Weights of a small model that answers yes/no questions on an image's attributes: 21.2M parameters, 32-pixel images.
Rows from block 3 of the image encoder of a small model that answers yes/no questions on an image's attributes, named by matrix and row number. Rows with one number belong to one neuron. Each number is 50 + 15 x the weight over its row's rms, rounded and kept within 0 to 99. All counts start at 0.
After each neuron's rows are labels from the 100 images, of 14848, where the neuron reaches its largest size: "top examples" is what is common among them; "colour at peak" is the nearest of a few named colours to the mean colour under the peak. Only what is clearly more common there than usual is listed. The data: made-up road signs on poles.
# gate: MLP gate (encoder.blocks.3.mlp.gate.weight, 1360x512), inputs 206-308
# fc1: MLP up (encoder.blocks.3.mlp.fc1.weight, 1360x512), inputs 206-308
# fc2: MLP down (encoder.blocks.3.mlp.fc2.weight, 512x1360, transposed), outputs 206-308

gate.208:59 65 71 63 26 87 65 75 46 66 36 29 63 53 46 44 51 54 51 39 33 39 58 34 57 20 59 38 55 44 99 51 52 63 57 49 57 71 36 46 59 43 41 33 66 54 37 19 40 38 69 47 74 60 70 41 48 52 17 40 36 64 68 22 48 61 51 79 50 48 34 52 50 62 66 46 57 31 72 48 63 39 18 63 54 43 46 49 40 84 39 66 43 46 56 59 36 25 21 45 49 54 71
fc1.208:50 63 51 59 37 47 50 76 71 39 65 72 50 69 49 74 48 48 60 56 52 76 68 49 34 49 60 74 35 58 74 56 40 63 59 27 63 61 22 49 27 36 39 50 40 57 35 43 63 46 43 57 46 64 34 38 55 39 18 50 62 41 35 35 59 47 63 52 60 53 51 36 33 65 39 70 59 10 49 53 47 66 39 78 47 41 68 47 49 56 51 76 72 62 57 42 67 12 11 61 43 65 28
fc2.208:49 31 57 60 44 39 37 64 70 50 47 65 66 49 39 65 65 53 53 57 69 53 58 58 25 73 48 79 50 55 41 55 65 81 61 40 70 38 45 69 33 50 54 41 36 66 49 57 57 66 35 49 52 24 17 31 73 41 25 57 48 55 57 48 55 65 77 50 60 48 64 40 20 48 38 62 41 58 31 24 52 53 50 63 47 41 68 74 74 44 72 59 71 43 66 34 51 38 43 48 35 65 78
top examples: red rim
colour at peak: brown

gate.236:57 52 02 35 39 73 63 22 56 57 26 36 47 62 52 49 37 44 35 52 51 44 52 77 62 48 72 43 73 45 26 57 35 30 56 37 32 60 24 64 46 53 66 36 49 32 56 74 64 02 47 60 63 39 61 41 47 22 60 58 10 31 62 51 80 53 43 24 27 66 57 19 65 72 61 38 46 56 53 29 88 54 65 59 80 36 55 27 36 70 57 56 42 66 50 62 38 68 53 64 46 61 45
fc1.236:36 72 67 68 40 45 51 48 58 72 44 61 52 37 35 33 55 68 70 33 45 51 46 54 77 57 58 54 69 43 43 59 73 60 36 35 37 47 68 35 69 59 31 99 93 40 77 65 48 32 14 43 46 52 36 60 28 50 34 60 35 46 49 74 40 92 70 48 75 43 54 49 72 58 75 32 41 19 80 50 40 44 43 37 39 56 39 38 44 53 41 30 40 43 47 57 40 53 48 20 34 51 39
fc2.236:64 73 66 54 47 47 41 31 31 52 33 62 38 63 25 80 47 47 47 58 53 72 47 47 55 49 33 57 57 50 32 38 71 37 61 50 39 43 49 51 34 40 50 59 69 46 34 54 33 46 59 42 46 53 38 61 21 45 48 43 74 37 61 71 34 70 76 49 57 59 50 71 58 40 45 37 70 48 55 52 44 64 30 34 61 50 49 42 44 73 67 34 57 31 37 51 24 78 47 48 43 59 38
top examples: brown face; teal rim
colour at peak: brown

gate.574:22 70 67 41 67 58 63 67 61 60 42 36 50 71 26 44 22 55 46 26 41 56 54 44 36 70 27 49 41 63 65 48 36 26 68 55 62 31 43 24 50 57 61 64 70 65 35 23 48 49 23 74 38 45 21 57 34 60 39 37 35 38 70 48 22 55 45 44 35 48 21 41 68 57 72 76 64 40 36 39 72 53 50 43 65 49 52 59 58 53 56 43 49 35 60 72 46 71 04 45 12 66 58
fc1.574:59 64 51 62 56 68 27 32 55 43 33 65 49 39 35 29 22 44 65 30 30 54 72 36 44 35 53 43 73 29 12 52 43 55 63 76 52 70 44 49 51 66 25 58 10 45 69 56 44 44 67 43 25 50 76 40 28 52 48 64 53 29 67 61 57 45 66 57 56 53 54 50 32 35 35 37 58 48 66 72 82 48 54 70 58 58 47 21 67 48 29 31 51 58 69 34 35 42 65 36 54 80 23
fc2.574:66 60 61 46 62 65 48 21 44 28 34 54 38 34 39 57 54 46 46 69 74 52 47 47 75 31 33 26 56 53 29 71 42 51 94 34 64 49 49 67 55 61 42 63 58 48 52 30 40 68 51 31 31 25 65 55 64 23 69 29 62 38 49 37 69 80 82 44 55 33 52 61 79 66 35 46 65 64 79 58 42 35 75 37 67 46 38 30 55 51 24 46 72 35 46 46 72 39 72 59 55 67 37
top examples: red rim; circle sign
colour at peak: brown

gate.694:43 27 44 57 44 46 74 60 50 60 46 64 36 45 31 57 37 54 45 39 28 36 68 58 57 45 15 61 49 76 62 53 60 37 49 57 45 58 49 42 32 07 30 40 39 67 38 76 56 84 33 57 54 32 33 59 69 46 50 37 51 41 49 54 59 76 26 67 53 53 71 62 55 47 51 45 56 55 36 42 40 49 55 16 20 38 45 41 82 43 77 27 39 14 44 51 73 36 57 45 53 54 40
fc1.694:53 63 54 51 54 67 50 56 62 71 79 38 02 66 36 31 43 73 70 68 60 42 68 41 57 72 40 52 43 58 57 39 75 37 57 75 74 58 46 70 48 38 44 43 49 45 69 67 51 37 34 70 41 66 38 68 54 52 49 56 48 78 64 25 33 60 36 53 57 27 39 39 55 46 50 70 55 66 58 69 22 22 48 37 47 24 37 55 64 20 62 48 43 49 48 23 58 45 31 56 59 31 74
fc2.694:53 58 51 66 62 28 44 50 50 56 74 56 48 59 68 47 41 24 62 59 60 58 56 25 66 18 46 59 44 34 50 61 21 39 51 40 42 48 30 67 57 55 67 42 57 59 39 44 26 44 41 41 44 46 40 51 59 75 53 73 72 52 38 47 49 57 65 53 38 41 43 45 57 31 33 41 35 52 56 52 49 69 56 24 47 70 75 46 94 39 53 63 77 57 60 26 32 49 39 69 83 43 26
top examples: brown face
colour at peak: brown

gate.256:40 36 56 59 77 45 75 47 54 47 45 45 53 34 31 32 54 31 52 34 45 42 71 47 25 49 44 43 55 70 43 72 38 50 20 51 68 69 45 65 50 28 40 50 52 33 56 54 22 64 14 41 19 56 28 60 65 62 75 29 62 99 70 43 49 61 42 35 43 44 50 43 45 45 55 48 21 66 40 44 44 44 44 67 43 49 19 37 60 60 62 79 40 80 63 50 50 56 59 69 52 20 96
fc1.256:53 37 49 50 40 94 38 53 61 48 83 67 35 79 64 56 17 39 40 39 42 53 57 51 44 80 53 22 62 45 71 22 76 61 48 48 31 36 55 44 40 26 29 47 50 40 57 59 31 40 61 20 79 41 59 43 48 54 52 40 83 54 25 25 36 99 51 71 37 40 39 28 40 54 51 63 57 56 72 19 73 55 69 70 47 23 69 60 25 63 37 66 37 61 54 49 40 58 56 45 62 34 40
fc2.256:33 51 44 28 63 77 44 66 40 40 30 48 48 48 52 63 43 41 40 46 62 62 63 52 75 76 50 36 58 66 41 29 39 55 55 32 37 33 67 58 24 43 32 61 22 14 36 53 45 26 54 47 60 53 65 81 54 40 54 57 84 49 25 38 68 56 44 51 73 35 59 33 46 40 68 49 45 45 68 62 66 57 61 81 56 51 65 64 37 79 58 51 61 41 36 30 53 48 49 13 54 40 59
top examples: orange rim; orange face
colour at peak: brown

gate.620:48 61 73 49 54 22 51 61 75 55 50 48 49 14 53 40 32 51 48 09 69 37 52 33 32 75 47 60 55 36 51 33 63 47 50 55 52 44 67 30 42 48 37 54 60 57 57 57 40 48 66 33 68 56 41 56 55 69 38 52 56 42 62 48 47 33 55 47 63 38 54 57 66 30 37 65 50 53 52 80 34 39 29 60 61 54 81 36 70 37 48 73 66 43 50 76 58 44 55 64 58 29 38
fc1.620:70 63 37 33 52 32 61 60 77 32 71 34 51 43 45 46 38 25 32 18 67 46 62 53 57 61 55 64 79 44 52 46 36 67 54 73 54 32 36 36 35 70 38 47 44 45 44 27 81 46 59 52 56 44 52 31 50 55 50 54 54 45 50 63 63 20 52 32 62 71 75 70 19 30 61 57 51 66 64 52 39 37 30 48 26 54 52 47 57 38 48 51 63 42 47 64 38 21 48 59 43 44 59
fc2.620:54 66 43 39 55 20 50 65 78 52 53 21 47 30 60 44 48 66 17 47 68 28 49 52 40 75 35 80 40 19 34 39 66 51 41 59 46 74 58 31 34 59 37 46 32 42 66 14 44 44 62 58 60 31 56 18 67 67 45 54 58 51 47 29 60 45 67 44 46 61 83 34 42 43 63 63 48 63 62 40 50 17 34 68 39 32 33 32 46 42 78 34 46 59 30 37 51 39 63 82 35 53 75
top examples: orange rim; red face; orange face
colour at peak: red; orange

gate.645:59 49 58 42 41 23 61 50 53 61 57 59 63 40 69 51 34 53 41 36 42 65 45 43 66 46 47 25 30 55 48 37 39 57 38 24 63 40 36 66 37 47 32 73 84 46 42 34 17 64 47 34 58 57 39 37 40 67 49 00 30 72 41 77 56 64 49 43 58 41 45 50 57 61 56 60 37 50 68 28 63 45 57 40 79 37 40 38 43 21 44 65 40 68 63 35 21 54 38 49 40 45 18
fc1.645:49 57 47 48 24 31 69 51 63 54 84 37 50 16 71 46 42 40 43 33 32 44 68 48 69 57 40 36 53 48 29 38 56 49 73 61 36 51 48 61 29 53 12 68 61 38 47 51 43 64 30 33 54 63 40 65 46 48 48 45 30 64 57 73 67 69 44 70 59 77 52 53 57 53 40 66 43 68 78 33 48 68 66 42 38 55 57 26 58 48 34 63 31 77 69 54 40 53 52 64 31 49 36
fc2.645:69 72 49 46 50 57 77 57 67 39 69 58 43 33 56 49 47 54 36 47 24 33 25 64 55 49 55 86 59 58 33 65 41 52 88 35 54 60 68 70 43 48 29 47 55 41 46 33 52 38 56 38 46 65 75 48 50 50 75 50 51 53 42 58 49 49 35 40 46 65 53 47 51 34 73 78 35 57 53 38 61 44 41 41 52 47 44 51 34 74 46 55 41 81 28 54 20 65 27 48 48 23 35
top examples: orange rim; orange face; brown face
colour at peak: brown

gate.469:41 35 63 50 34 48 68 20 73 58 40 56 58 44 36 66 34 79 69 41 55 61 64 44 32 67 68 59 75 50 35 74 42 58 51 33 49 35 16 45 47 46 61 67 57 56 55 75 24 44 46 63 66 36 64 53 40 49 50 15 78 83 60 62 64 32 51 37 22 37 56 60 53 78 57 41 75 50 82 63 60 54 56 33 64 37 40 42 37 31 45 77 51 56 34 56 43 79 46 77 30 42 59
fc1.469:55 31 30 52 50 68 55 61 56 36 36 38 45 39 51 48 15 57 50 47 45 46 42 72 83 71 38 44 77 29 18 78 65 50 45 66 64 92 77 53 77 30 41 60 34 51 34 47 56 68 61 67 25 55 41 63 44 59 57 54 13 49 55 65 62 80 46 56 57 72 55 61 52 30 67 31 62 53 26 40 44 49 29 34 58 54 75 53 14 52 24 49 36 14 46 36 26 44 67 43 80 39 43
fc2.469:57 40 16 46 51 71 51 48 53 56 33 41 38 56 37 39 39 39 56 68 41 87 68 60 62 45 42 43 92 46 16 75 41 67 39 59 36 21 61 53 70 40 45 73 33 61 39 71 66 68 58 66 63 49 45 50 59 47 54 57 42 55 48 58 53 42 39 30 61 73 49 52 50 58 83 44 44 47 70 38 87 64 66 65 89 49 73 39 22 36 51 69 58 43 39 29 31 49 72 51 58 31 52
top examples: green rim
colour at peak: green

gate.435:39 57 61 31 79 54 56 45 41 47 63 53 27 51 39 58 73 87 54 38 61 78 56 44 55 58 66 66 35 52 66 56 26 57 26 47 73 56 55 35 35 51 48 70 68 54 50 41 43 75 32 53 89 61 51 24 49 68 47 50 32 33 44 58 33 53 75 38 51 23 57 46 62 51 74 52 24 41 52 28 68 74 72 52 44 41 53 36 56 34 46 60 67 42 32 33 43 62 60 44 59 47 73
fc1.435:47 34 49 48 58 41 66 50 42 63 55 67 50 57 72 49 42 56 63 49 44 32 27 39 52 60 46 61 49 48 74 58 58 45 51 45 15 54 33 56 41 22 54 24 55 55 81 45 61 38 74 21 56 37 58 40 41 28 70 60 19 39 43 64 74 54 60 65 70 45 34 39 58 36 52 64 45 37 63 48 13 17 55 33 36 52 36 47 41 56 58 30 79 63 67 45 63 62 23 51 46 57 83
fc2.435:53 45 72 48 50 53 67 65 72 61 34 60 59 63 40 69 61 36 56 67 45 61 42 40 81 75 49 50 55 38 51 33 68 34 28 54 25 30 40 43 37 58 56 36 42 40 49 37 34 62 63 46 52 41 60 39 59 44 44 54 43 44 33 51 47 61 38 62 43 60 72 47 62 42 54 57 61 60 54 41 30 36 53 23 54 74 65 48 15 26 51 42 78 60 72 70 63 63 44 49 63 43 44
top examples: triangle sign; green face; green rim
colour at peak: green

gate.520:59 51 43 60 38 72 70 20 25 46 43 53 21 48 55 70 84 51 53 56 65 38 23 66 48 51 36 80 36 54 71 26 66 41 85 31 61 44 61 50 57 68 54 61 35 45 56 63 34 60 56 60 44 47 34 41 68 52 47 62 53 47 62 61 42 27 43 74 64 51 49 38 29 55 35 30 56 35 48 40 14 32 55 64 66 50 79 30 41 85 64 23 71 27 62 55 39 59 36 58 35 67 66
fc1.520:67 32 65 40 44 58 44 38 64 41 76 54 40 56 49 30 68 73 62 70 52 55 46 28 36 56 40 36 23 60 50 74 18 60 41 75 39 30 59 54 60 38 58 54 55 65 69 34 49 56 45 60 53 34 43 23 50 55 64 65 58 68 53 58 40 80 66 35 63 24 56 25 50 80 60 49 48 61 42 38 35 55 46 59 38 67 32 48 63 35 36 47 64 69 60 54 37 71 73 50 22 58 24
fc2.520:45 64 50 44 38 53 73 59 54 51 56 42 22 72 45 65 52 38 44 56 49 40 31 60 36 62 60 47 32 61 79 45 38 66 68 71 44 63 71 58 56 53 19 69 32 47 68 70 52 58 49 60 32 40 42 60 57 59 67 24 66 59 37 49 34 54 52 57 48 33 38 36 49 62 34 51 42 47 53 44 27 29 56 76 45 58 67 63 52 33 51 10 83 28 34 42 46 59 74 65 58 45 21
top examples: green rim; teal face; triangle sign
colour at peak: green

gate.542:49 74 35 48 33 47 39 34 60 52 63 47 69 48 48 32 15 62 30 29 46 41 24 85 26 62 34 48 49 46 51 51 69 34 67 60 59 59 42 64 29 33 57 56 21 69 59 55 44 63 44 57 48 76 62 54 41 78 48 42 39 68 49 25 65 19 63 44 59 60 32 56 33 55 73 58 52 33 62 51 85 82 30 70 56 54 82 54 47 37 33 62 74 74 50 43 58 52 45 79 42 52 49
fc1.542:77 41 69 42 29 47 57 75 52 46 47 35 31 57 77 39 26 36 67 27 55 42 50 74 60 43 34 47 61 30 50 63 68 75 44 65 46 45 53 39 43 42 38 40 37 71 64 46 52 64 60 50 43 48 64 35 37 40 51 65 47 51 47 64 54 53 56 56 57 56 47 48 58 47 27 34 61 29 45 63 38 81 25 63 47 52 52 54 57 43 60 20 49 13 68 32 65 72 67 56 66 31 51
fc2.542:64 40 63 55 34 47 55 59 65 21 47 62 41 59 44 30 55 32 61 61 52 51 56 21 71 54 44 52 45 67 77 63 68 85 36 56 50 56 66 51 56 68 21 50 48 44 76 61 39 38 63 47 25 07 32 16 37 38 43 52 83 48 72 77 58 60 60 55 60 39 77 70 49 45 40 18 56 51 42 59 38 61 45 36 42 30 62 38 61 42 41 28 42 63 58 63 57 67 80 33 65 36 76
top examples: green face; hexagon sign
colour at peak: green

gate.422:68 63 25 56 39 46 48 61 54 57 60 41 32 71 48 78 18 44 65 51 81 38 39 45 56 28 38 41 48 16 48 35 48 65 64 16 50 50 93 46 73 81 47 56 45 69 42 48 30 53 59 57 41 44 59 48 69 50 53 36 43 54 31 29 47 57 58 28 16 35 34 74 59 80 45 83 61 32 52 44 47 40 55 31 25 38 39 31 24 47 34 54 49 40 44 80 60 40 73 55 58 37 31
fc1.422:24 84 51 29 61 58 54 76 38 54 71 38 37 71 22 50 76 74 32 20 52 52 36 51 61 27 35 31 35 49 76 47 52 56 38 53 52 32 64 41 38 31 39 66 73 57 60 37 64 48 58 61 54 67 48 57 46 74 75 61 42 44 46 62 49 50 51 40 57 63 54 45 21 60 36 52 44 55 42 54 22 20 35 70 36 72 37 79 41 39 39 43 47 55 35 59 32 72 46 48 61 58 33
fc2.422:55 84 67 53 71 49 70 22 69 62 41 59 48 59 51 47 42 69 35 50 63 38 57 58 36 29 38 35 55 49 84 45 22 35 29 39 30 59 30 48 26 31 28 59 66 49 58 19 48 43 41 63 52 46 30 76 19 33 81 26 41 13 29 55 75 91 19 30 64 74 51 40 48 54 23 24 36 72 32 31 66 15 32 80 43 56 43 67 44 58 26 66 49 45 34 21 49 42 48 68 59 38 47
top examples: triangle sign; purple face
colour at peak: purple

gate.310:34 42 40 54 69 33 37 48 38 62 63 61 60 64 88 48 55 54 38 41 16 39 40 47 25 29 40 69 55 48 30 57 47 55 24 38 32 44 34 40 46 71 35 71 53 45 64 75 79 43 45 70 67 68 51 46 66 53 45 78 65 48 47 28 52 44 31 47 24 56 75 78 48 47 52 08 44 57 83 50 32 42 53 62 72 57 59 67 46 59 67 47 58 46 29 48 65 46 42 35 56 76 51
fc1.310:53 35 46 56 54 57 71 68 53 72 59 42 48 49 14 70 53 54 62 99 51 57 52 43 59 67 54 57 65 40 70 38 57 50 30 63 60 80 63 25 38 65 68 15 65 60 51 44 62 26 49 48 34 41 57 52 29 09 60 63 49 47 47 41 42 30 56 53 61 36 19 32 53 59 43 61 54 53 43 34 74 48 59 63 58 63 47 40 71 50 36 24 45 60 57 65 46 38 27 30 43 49 57
fc2.310:41 14 53 56 61 51 43 55 41 73 59 35 41 27 55 61 48 61 84 55 53 79 59 52 43 55 41 53 51 68 42 42 55 32 41 64 36 70 77 34 23 67 51 33 62 43 29 49 49 30 47 63 72 46 50 71 50 12 43 64 15 54 63 66 78 42 64 32 53 53 39 58 53 51 56 51 67 42 68 40 46 56 54 61 76 47 41 58 68 37 74 43 47 60 58 61 51 57 35 30 64 22 42
top examples: orange rim; black face; red rim
colour at peak: black

gate.262:53 53 72 54 60 48 14 58 36 29 19 51 61 69 65 64 48 35 41 31 23 53 70 36 60 75 47 81 39 62 57 50 44 50 19 60 87 27 29 46 47 38 36 37 48 58 39 49 60 53 57 25 44 15 72 47 40 56 50 38 58 50 50 59 44 63 34 54 44 42 38 49 65 42 50 50 46 59 63 50 36 53 53 42 49 31 51 66 25 63 58 52 30 37 44 49 43 51 42 48 55 62 57
fc1.262:39 27 21 59 45 40 51 57 58 60 57 55 17 57 53 61 38 34 46 22 37 73 72 60 44 39 69 40 54 37 67 59 18 61 48 48 57 72 44 37 38 37 37 31 43 45 62 41 66 33 26 41 34 62 54 44 64 51 54 48 49 34 41 59 14 56 48 59 63 41 21 34 57 40 54 49 54 41 47 84 42 43 14 51 57 58 40 37 48 69 55 35 63 59 52 52 38 38 20 42 63 46 33
fc2.262:39 40 40 53 71 68 27 41 36 65 31 54 33 54 25 45 46 47 50 60 49 58 47 67 77 05 55 35 70 31 38 48 20 46 29 58 30 83 67 27 35 59 67 42 55 42 61 44 71 52 61 41 62 30 25 53 71 60 49 55 49 54 17 40 35 42 39 59 44 46 62 64 42 06 51 35 49 45 56 30 69 33 56 46 33 57 67 46 86 16 65 30 36 58 71 36 41 55 58 44 33 54 44
top examples: brown face
colour at peak: brown

gate.760:50 36 70 48 57 68 37 40 44 56 87 38 31 32 21 47 49 32 56 29 58 46 59 69 56 66 74 41 61 55 64 43 64 40 55 51 41 57 47 37 51 57 54 69 55 57 57 39 31 64 61 37 31 52 38 58 72 61 57 59 79 61 50 53 38 50 46 27 71 48 61 40 53 71 62 30 51 28 45 61 36 40 56 62 47 38 30 23 39 56 56 68 56 77 60 40 42 48 43 60 30 55 40
fc1.760:67 40 82 41 43 13 44 60 50 30 47 47 49 47 25 56 40 68 77 37 62 63 59 41 32 43 60 50 53 56 37 56 53 50 33 56 69 78 40 46 28 78 64 58 53 40 43 62 50 55 56 56 81 43 48 36 30 62 60 18 32 58 67 49 65 30 27 41 32 46 51 35 83 24 42 60 53 58 74 53 60 63 46 45 78 51 67 76 22 38 50 57 43 68 48 24 36 49 68 35 59 84 62
fc2.760:54 45 32 68 77 35 39 50 25 76 36 56 38 62 50 39 37 61 51 34 63 39 27 71 55 25 73 62 69 16 37 81 24 45 60 48 64 37 31 41 12 67 58 34 46 69 38 33 40 38 45 75 38 40 51 25 20 60 48 54 31 53 41 24 38 41 39 08 44 34 49 30 60 21 85 59 48 60 43 31 52 68 48 45 43 52 66 58 65 39 33 44 16 40 57 40 28 64 45 36 66 55 31
top examples: green rim
colour at peak: green

gate.175:34 29 39 53 62 46 33 63 78 51 52 57 44 54 59 81 64 52 33 41 50 34 36 70 57 48 43 55 49 52 39 33 49 64 70 30 53 42 59 66 38 39 68 74 60 52 46 51 18 58 47 88 63 61 49 50 72 35 26 49 45 83 33 40 45 66 22 25 22 38 62 49 59 74 73 79 58 74 52 67 65 43 55 47 47 41 21 45 43 55 38 50 56 48 39 53 45 32 31 36 51 40 45
fc1.175:32 36 64 48 40 40 46 48 29 56 26 45 70 25 41 58 54 30 42 42 66 47 53 35 50 47 19 57 85 38 63 56 54 32 42 57 49 47 42 46 82 38 48 78 49 27 49 72 34 64 56 29 55 32 28 50 75 64 54 57 47 22 69 46 67 46 54 70 44 58 54 49 43 43 28 32 64 40 52 30 30 47 45 65 28 61 32 57 40 49 32 37 49 24 34 40 68 44 65 62 27 57 61
fc2.175:32 49 49 50 41 40 64 56 07 47 33 71 76 49 59 46 74 21 42 39 69 61 37 36 32 57 63 37 50 63 56 78 71 54 46 63 84 25 32 50 55 62 17 50 39 41 74 52 48 83 35 45 54 38 26 37 53 52 63 58 47 44 54 54 47 73 55 96 57 61 30 44 25 49 45 54 37 29 48 64 60 59 31 36 40 75 70 35 42 67 32 20 38 63 60 32 63 38 63 72 54 53 47
top examples: red rim
colour at peak: brown

gate.668:47 48 68 61 40 45 55 42 72 87 43 41 63 62 40 25 53 77 69 81 47 27 48 20 42 51 34 39 47 36 58 67 66 34 21 46 51 53 41 50 59 43 53 34 50 23 25 53 48 18 43 41 71 43 52 66 58 51 41 48 51 68 42 40 33 43 46 32 30 83 49 49 53 44 51 28 55 66 64 25 28 34 71 58 60 51 53 58 53 45 60 38 55 47 59 65 47 54 60 53 63 44 59
fc1.668:46 46 41 66 57 43 78 43 58 29 25 52 36 28 55 50 51 47 33 42 66 69 51 62 65 75 59 57 52 56 45 56 65 59 57 52 00 54 59 43 27 56 62 38 56 31 56 47 37 88 76 76 52 28 33 27 55 39 46 61 49 57 45 66 68 41 37 63 61 46 40 61 57 33 43 46 37 57 48 44 47 66 53 52 35 39 46 25 28 64 23 41 23 63 33 49 56 36 60 69 35 36 28
fc2.668:44 53 38 63 60 43 77 17 84 58 48 56 41 39 65 60 42 50 41 70 50 58 39 51 55 57 36 60 42 43 58 66 51 68 36 48 28 55 52 53 44 62 42 50 68 33 57 26 41 67 58 91 40 54 39 51 44 25 40 42 35 55 54 51 52 51 54 80 57 70 79 75 44 51 60 60 85 65 42 22 48 74 66 73 53 41 57 65 31 50 41 39 20 70 25 54 36 56 78 44 38 40 43
top examples: orange rim; yellow rim
colour at peak: grey

gate.18:71 53 60 65 51 48 49 36 61 69 36 74 42 41 56 60 64 61 78 53 32 27 63 45 61 39 74 39 59 49 63 48 34 63 60 83 80 43 49 44 51 47 43 32 39 59 50 35 63 51 37 52 59 52 73 49 30 37 60 54 47 56 45 66 48 33 54 69 27 35 46 49 55 52 26 67 30 48 38 44 35 68 33 39 06 52 69 47 13 65 12 67 64 34 55 52 37 50 60 78 44 57 61
fc1.18:50 47 27 35 68 53 58 48 61 69 59 54 44 67 44 47 60 41 49 36 81 52 29 44 49 82 66 43 70 63 18 22 68 75 43 48 45 43 35 33 38 75 45 50 61 70 26 77 57 50 48 59 67 32 42 47 55 33 66 39 48 43 23 48 56 42 41 55 83 44 26 32 63 43 37 62 67 46 79 52 56 45 46 33 49 56 57 69 38 33 80 90 51 47 49 72 42 49 60 43 47 42 18
fc2.18:64 45 29 23 64 45 59 74 57 41 65 35 47 26 36 54 54 38 52 62 52 46 47 30 41 71 94 28 59 71 51 49 40 84 34 50 47 74 73 33 45 52 42 70 55 62 47 71 69 65 53 44 82 26 25 33 42 48 49 51 29 20 35 69 17 47 62 35 70 32 42 37 29 54 40 65 48 36 46 55 68 30 42 70 39 43 79 72 44 41 43 45 47 45 54 64 22 61 37 41 56 54 55
top examples: red rim
colour at peak: brown

gate.443:21 50 68 63 41 95 57 33 80 61 41 43 44 29 35 69 36 50 63 31 44 45 44 37 69 49 48 54 41 26 70 49 34 61 71 25 37 48 52 64 46 49 41 59 77 26 37 63 49 57 56 57 75 47 54 53 41 63 54 43 43 53 46 33 35 41 16 51 46 63 45 50 59 38 58 83 49 35 70 41 70 60 20 61 46 67 52 33 44 55 72 33 66 71 61 58 60 52 28 09 29 25 62
fc1.443:23 23 70 44 58 78 63 46 58 46 49 32 75 48 45 57 40 63 61 58 60 44 42 50 36 54 51 79 62 74 82 65 41 67 47 61 38 49 25 57 30 27 50 25 54 53 27 63 42 47 25 75 54 46 71 52 47 51 73 50 38 53 15 36 54 64 15 38 27 35 53 24 70 56 42 59 33 73 38 62 40 57 45 43 89 42 51 69 49 74 87 44 64 81 52 44 49 80 54 67 23 55 48
fc2.443:21 53 56 42 45 87 44 32 72 74 27 68 55 50 80 47 52 40 41 54 60 61 62 34 36 50 59 49 77 39 28 42 29 46 29 58 68 49 68 15 49 06 50 29 55 56 31 60 31 52 36 55 56 37 39 68 41 44 27 62 48 41 43 50 31 35 64 38 45 36 59 31 65 36 35 70 49 41 61 48 43 35 26 30 52 63 29 68 61 48 62 47 48 79 59 68 45 30 47 61 18 64 14
top examples: green rim; blue face
colour at peak: green

gate.577:50 78 46 53 51 42 61 71 59 24 37 44 54 60 68 32 76 42 67 40 41 43 39 51 71 41 26 62 53 42 70 43 53 41 30 47 56 43 66 42 72 58 52 62 10 77 68 35 43 28 53 57 47 55 36 38 79 55 43 62 63 72 74 40 75 45 33 52 52 42 53 68 55 76 47 42 40 48 35 66 26 56 54 51 55 68 35 32 48 62 48 39 56 38 79 27 68 52 41 31 43 18 37
fc1.577:60 54 37 57 28 25 41 54 73 42 48 42 68 72 65 55 42 09 69 19 56 57 81 51 65 56 59 67 54 51 75 65 80 29 65 54 58 43 35 53 51 65 44 48 52 43 25 45 59 46 67 15 55 77 82 26 44 63 39 32 43 25 35 58 16 57 48 91 45 31 56 49 41 22 44 48 24 57 58 39 34 52 64 51 62 43 20 44 29 44 27 51 39 52 72 23 32 64 47 67 68 34 53
fc2.577:71 62 41 66 53 61 51 57 42 51 53 39 63 48 60 81 28 29 32 58 34 44 76 50 58 32 48 55 42 68 74 41 58 43 69 57 55 24 55 50 49 63 51 55 50 71 73 47 80 39 76 27 37 71 44 43 41 38 41 48 35 45 31 59 25 45 50 52 82 36 45 59 42 40 52 71 49 38 51 61 42 38 95 59 57 27 56 58 57 59 28 48 60 30 52 38 39 88 21 70 63 33 33
top examples: green face
colour at peak: green